From a checkpoint of a small contrastive image-text model.
Model: 2.71M parameters, 32-pixel images, encoder activation hardswish, encoder widths [16, 32, 64, 128], text encoder width 128, text encoder layers 10, text encoder activation gelu.
Training: muon at rate 0.028, batches of 128.
Data: trained on rendered solids tumbling over patterned floors, 97500 training examples, 6.2 epochs.
Rows from block 4 of the text encoder of a small contrastive image-text model, named by matrix and row number. Rows with one number belong to one neuron. Each number is 500 + 40 x the weight over its row's rms, rounded and kept within 0 to 999. All counts start at 0. Numbers have three digits each.
After each neuron's rows are labels from the 100 texts, of 14976, where the neuron reaches its highest value: "tokens" is the input token at the peak. Only what is clearly more common there than usual is listed. The data: rendered solids tumbling over patterned floors.
# fc1: MLP up (text_encoder.blocks.4.mlp.fc1.weight, 512x128), inputs 0-127
# fc2: MLP down (text_encoder.blocks.4.mlp.fc2.weight, 128x512, transposed), outputs 0-127

fc1.100:535477435418470520519599488481508560506472492431541587540503498484465470473467485466487459475531472560434537503493539504515505469564499499552498551539474495419493507490499489475550494458489537479505501547523497531497580507449464540436534530537454431418581506446552470464483500490572439545506467564430483592481467520508449541496509527508495426538535583511506483526490567493517455496463
fc2.100:568482494519505485521482493569514501435480526488484553573503500470524507543448477462441497579507576530515488455439498473480542468490559504573442589536490503459459500482508437522483455434548450504551459550512499503473486483513465509409481548504534554507523515477517498470501358550538487548542534500533497507444446461563465445470488526439427483460479538470542465504519497520534414538532
tokens: "chain"; "twisted"

fc1.495:535549535579520418517487406560557528558525515492488576468440587473543477507486479530546472459496453469491506492535542536506549526458479496481476494479622533467508545513529493505442525473537521518455546497482455471501470555511435480483485491545569534455552448477546460428399466514500476499474516494511456483522495498609493504430528488500505491486516483487454485438449574517534509533442
fc2.495:549460499539516551500508529499454449467453466512505451518493484509452525475541512531409466531446507567525544476467544482495495497467545505532469565547496468534510500412546536510432435468466509491502519438453558483510498486461528588443499471514501462498485484574455481593447561441521517531462527499521563461565559528396528506456529523481515543520522540554516520520603477502496421453464
tokens: "blue"; "purple"

fc1.46:528546479540485537546588538571493511512471521545527582452445537527471490553433472484522519460499467446455497463481480560448474393529491461530476594501473553451412492471500493508496429591531518484523498554432548547485471534489505540505497538486479521452506477497529460491515492453558521570503441541532563521555493528436418476460576492497508453464470521483482525451469491500505473482442
fc2.46:509455607472561507463433459508532472495448497433507444500504509496514509474499483499530444466511504422569518604497543502493526503502507463488498514458537431525537492471482525520450559482442500470426508470513456509493422508495487504534422494542526462516570494464535484498484513476453563464514532434527446504440532454567587517499508552501444560491571498427482415566505528525432501546488
tokens: ","

fc1.158:495520440523501492520518494477454453540456576484563504552459463460525520554532534477490481557428485583532366486529454536526429559495514618490532504466534476550527503501527501553566479435454484467545484477474530497503410545481506440489519501482558531488488493477532535434519543437535500443551491568464463555537463520517491476511528516544529457477478512499516499435485431549479544498467
fc2.158:467538509525520467486480506502447519571511525424505521527437464546427496481521570544533587461507578485461448570499440483525503484488473510488523487464521536471471508490471456477467535475447540585520537419461399444507563523475506545501489553461493461529465467530420543574511554489531477501558531412516520470482481554506474503508457427559549519462496467577526521476439511536513497479543
tokens: "a"; "teal"; "star"

fc1.108:511518495512537555485496581515505486508596482466445467511457446533461536542494473505429517504518523475505473574573496493470419500436468498521491472517544611546466473487522486523580539496476507430511486505520566447490439505478501506445535541498524447521496473516491464402481492510449490516544472468554522540490563571454442488494533509482533481474469494485519551618516480427480399486464
fc2.108:453571447486458451558527397476457506414453475500491544500482563528528535517420537484554466479565429513476531469530439508580522544539491484525528492477443415483516477579530517452444481461510488480501466489445487495480589471523458451531486530456392493472498496428548538511486525528498500502515525520488533515555534421511493507501497541520479535517557517525521437471480550581523530483467
tokens: ","

fc1.429:482537498505464466505599515551527505546434601456472472544507526508496512500531452493498487447497516520530506458499482544483503487514577539537473479573465485476492486497553445480581403460404482496459505516466467478486576496487561496458471517577540495472548514462482449502451436472517458526445549468438482571493517506489420487557555439448524509543575500488503470506533543551514432513447
fc2.429:497486453495463524497505530487521505470456442503475532528549497496568504503556425454519496552531501476558433434465515491539495470522502503497466578517469425452493417507515435506474471479551436464503449530503529542451557535477474484499540579508498627483523498523487502504439495546501552545564586420555499552511445387503508514501480533513553519488439536495591465510524505492518473526484
tokens: "chain"; "cone"

fc1.13:495545540448464475487576484476486533507494571420491568520471530535508504451528471450491508456478554543477537452427536549470501496586541495531518490479455506459464561521527425498525434472394469466530459554455486485518575499502526495457512551511513527504514557462460452484480467558630492529446476488461509562438526508449457489483518465492514492533504489505548491564525581543495440539471
fc2.13:525533481548534514516552535513530494493439444431484504500502510493507505483486498497448534563503448480494440460484480534470472384542483484471494642484472472488455427512492513454451484498494416539555426490511479506562548571484513517472572555465543527533498507471492510512421460473501495582514562469504431591498514460498564480527503502543555493434466568448478497526532558536489505476501
tokens: "chain"

fc1.5:514457511454479536521544522439544511508586547507505434491528501546485510470536430516545520471470488485457445530424504522488556459534433445520497515530494483399474461471524522525520499485601534443530499552472507538497498410517500542533502501513489544437513461554459511411455452532528417524550505469514509517517497443460491553553573520428511531501481549562467460581493453543430504482503
fc2.5:544549485527603499462567548471430503416490493476475502517463551399519485515421560491471424500459472461502536509495450455493488492567568504490490555500467561506489475513511567498489531537473470584488499483484474536480475551419495530478563439501481504512536445529547502594459492415542524501485478493438544556478547470527543471408509493553483489494483497507493516512581541549517499485485
tokens: "chain"

fc1.299:500540517472462493497540540483476507437521578439489496556424535511562488464506405440463454457525507490532491425501481616468463536542558526542493511594484511489530491491561496486516422482497453533445501487499492532497597497464538546473471558547529537462569521467469472504424462519535434487486580486496453584469445509549475510489505496455550462540466481440469502503483519508495475548480
fc2.299:506527481472499471462477530514576472466436445485444512537527471422614513520473439494481517500473484510484476451531530505436479435557485477486493523483459468538546403505495508501549493492466461498568428482506542500513522499504509456494596548502547559502543529461521481476432479518474547577528603433527520595491446487515520568523460493475528517423491571507530469555495529467535450510487
tokens: "chain"

fc1.99:521474479466534545461513536429540604494473507465545501591426534500510466507527456481555515438529561496487515500435540529514503464561516479586487511536439472460490585524468464526480449525505516532485456536436483511545482484430443466480520518476490520475518522494481494547494500528547470552459499529465505563455509542496457505415491481437513428432533543474439556526450578552534458458436
fc2.99:504461493502474544495512577479527534526517469524495579494444472393503505500458518497420461529527533514516500492467490511543488472507501549466485513461465448588424478435487475478547421502496446451597442509528477459455520501507446566467508531457541466508516509448533532482520464517515564509587559504503489536497427508598554476508506559446452516483541562521485429544560499502490508560553
tokens: "twisted"

fc1.428:481468481517536424529532552522443495481535474506526561488486558423469503419475550470511487529412508479484524435525530568540394496484538553516554465407513462493450536517485526461499469470578510482483457500527550538489523479475560574470472478536483497435424494451517559501462415540517541533492516479417555500571501507500525519507501554530542511482476570540521489434506527523536505557506
fc2.428:526463506478388548551484504510546507540576485409517477538483489478493433532467591424482510453527484473505431506438504532513499497518474477488454489482489476541475527451518484461526558562566496492473496478484450537528528509584468498505522482502492532573493409455517477517514509451479434509534503564532472558512427483503531483409540565550525519529547542473409520505515534554523515413517
tokens: "twisted"; "white"

fc1.3:481504483500391515542518422525543494580537464507505532471466575510483569500502467523477632456518449506532479535504479504490510516448525475547569561486485550549423489526481486548567470497489530403405495493485516560506561468506515527506505518511557465486466513500536546481522477511533522448536397520515463531456472585454538464482466503554485475516463473485499496460504505474479438454562
fc2.3:446494438492499498480442499426509430511513457497514493511494533521451499543553534544567412491443462589405522463532522495493478493484500498517585526533472481562603554499492482474513529449525483526481503517467509520470417563577468510551400528506450474461520494517458529463576542479552515535506511541450500527501559525451468465522476465512478494511560561487432460579459486529493472486510
tokens: ","

fc1.97:539516499509499610427470446507484464532498434485405564478491468435481474546480525459476513485456483536519527566514563498505512504529465591496512489532443539558489550447524486435508528537495501508567492579491522528448513533498437534459562515483457532478490503480486452441417485471537507526474448484476529499491586499444468494564520492484438520483457516574451450565433514555441521533484
fc2.97:531487524460482419540472491523461616464507478509498483541495503567496533492554545451454542503515529520405491517439544457448512462520501452492543453508498480500515501537485576490462496555583465432483478495487483476489496520504575489501406441501511544454459443530539464554525510545530506550453529514446421533438528463421494564480447519520501581572495498524488496522523523454477586524519
tokens: "chain"

fc1.62:462494499439445500475524451484503472516472501419501485494498485518496494542488539530530405501485511495547495545490479522563510435454499445415468504516527495537498535430513468443467515496516454523507500412468555570546528490603442422489541478488520576555528441521531493457449568522560490484482532527499569473510569552510517447565465513512447540476427569553467551572538525499500485490479
fc2.62:566463480517468550455583480537487522505498488488515503502568502544469519544495428583532457515459514487461438491459535456444501562489438522508500463427549478559470424480503582535469430505607521513530565577497493499515462461567491528494574497473482537544549520532441511481503557508464493456489434502477466521512491470488540539476443510437471474445546481462554507432455489562534473465513
tokens: "a"; "and"; "teal"

fc1.350:524540497482476523479484553589478513516518499523540527474470584525460527535457420491460552465456531506469576505471472513477480531462472558548501534528509529497357535505499465476438408489526499500519438497516495566451498481525491515460409469508490525439508533536558569489475456468473534507501460497511543514532507490509467455583502442533601466463552550516599507527441502535494470505515
fc2.350:459518442538476524465500428501536476460484483445569498495530458497499483493467460461467412496454470512426499555521536442535548534601510466509524494554528555483542529444493481503487554505563421487443520455448551494501463464514538496501471501468495556502526463512471538583513508379546495491577509479474476548506520507553595534491464479484463476500531541498478423459506457557481452542425
tokens: ","

fc1.204:439470465496536508487531481502434472500493521480430527514473578518597528443431507486520517569524494597448528453492549503493533477461501506491455588507454539530500532483489549528484478525558568478494487522505560517469458484520511517526476559495453406469553486519541502556449498441462517506424459504421445455557473526495472507524432513452495542490495509505428565486456556572415522505514
fc2.204:507498514495477532556472533537502528463571474528503458455503452401460481566536454480516502510545456534543458550519516409513484528510463528535546484539547486520510499474529469422480396529489513597495438502495453507456559433463447439509492526468548454487570587447487488466434526558444462472530511452509576531415543457435506515478498505495498516513458504453501491492494504541518515522569
tokens: "twisted"; "to"; "<end>"

fc1.302:460490527554434536510469477476407438488450461536447508520482466521482554486496450505532507512526533436550440499472434482467471534546480507566462517520565553471494485502515461489465484446550453516454547566508524514612573526491517545469499585505519459524532494478428488481471484517537479543533494501515535460554464495464504545359624497507503476489520518461474528557497464527523488526472
fc2.302:523458444496498490535531502410506518485548501443398514454420559462459507504453532471541503512485465475517540507577465554524476504480536461496509484507523546562483465518538540494454540487463532461544423506500510464496518469527449502530557559513454495518507520433538454458472492553481470458553470547602509509512612548515513466500369517489515483522499499531564460523536473553496441468562
tokens: ","

fc1.31:504501485434479530551520482484557532565524465400457492497478514490499547534548491491540509447459502583478511498460577481459493463509488490575464554552539559499528526417543545451541407499466424469486448553466442517451535459421539503484512556473562511413516541532491521465520513555439477541510518433484483577432506531506558538502461468494480510543517451481501484496475507495496474564458
fc2.31:525508491452515439516472524509507535484494470425480494460516511505475601549448463463527537577529579480488518497512488505449566445595489501475467508447481552437446589595481471564501454455518441566519443480505461527457471486559462463525494450481525507485493510470525456472510486565477536489492515527431465510505472471561523556526490504506417483562463464531477502507458597560492545535534
tokens: "twisted"; "to"

fc1.250:518459527466529473552529501528503545583573486454481614449440561510560551487460484484519542475464543452535489526513548491421479424541535489543474464530478544485492433400502501493500447506489552571509556479459496476407498503445481499487470558531502524467477416495573479431531506547494489584521453441539494479526491470461488516462455544466453507467522484507502490511498513527493514589519
fc2.250:486445452485491540490526451407432537536477454463484463455535427482491507540549478433466496521478494548535513480448582555511476523492559520507509515518476486492472554559473450553510493523551490568496446475459498535425515502577491516440461519402560452472457490480568445552495503560513487527555544534454499541548448536479532465497473535495381443495516541506466458495518532518560525480477
tokens: "twisted"; "to"

fc1.132:473443525441561504450485457490539515431496471528457598424513552512486562468478553530498450524493510481443542515549515486410483494544476608480573485620541477509535497415465473420483462490547502497499508522464471483530534507527523542589469513509487514512469485561539537498458519523472493449534494517503513511429470482489466571471493483577464538479455450448542525472494549533453501524507
fc2.132:493456515489506506519491472545500519507500502469567511571495449493498465503515460539439464500494530523478478510526482443558468529484523486520479486502572500564503530546540568420471501500500396470465513493449503469545557536458489484508455388542492535530458528477553429489457460463473491608521472567500446470520525469496572544555521428445436408515534493545505528536400479472515547483535
tokens: "chain"

fc1.248:476438487436456464494545499538470532535529507469434520487541540493532591469507507539482475454497522520526394507483530551444478487521601554492549547498466521477448513460534498555564441494416460478463525531542459472496503517478516476428491523536539542446497529468563517429438477542503449543468545485514451454522481515517518552454499587500452504510479483491453530468543530447564486593441
fc2.248:464484562517527537499554499487455549579518473532493480518541501514488500569553525480452618592497546443554534483442550475493477508528499558521436560491429479410450472540500521514468483513546465567523475465512487517439528477519457519485463489427523449464461436543503480538523419495546471477513511463477512544510499489477564478551451435518479488500488509414500443492452566565527467512459
tokens: "twisted"; "chain"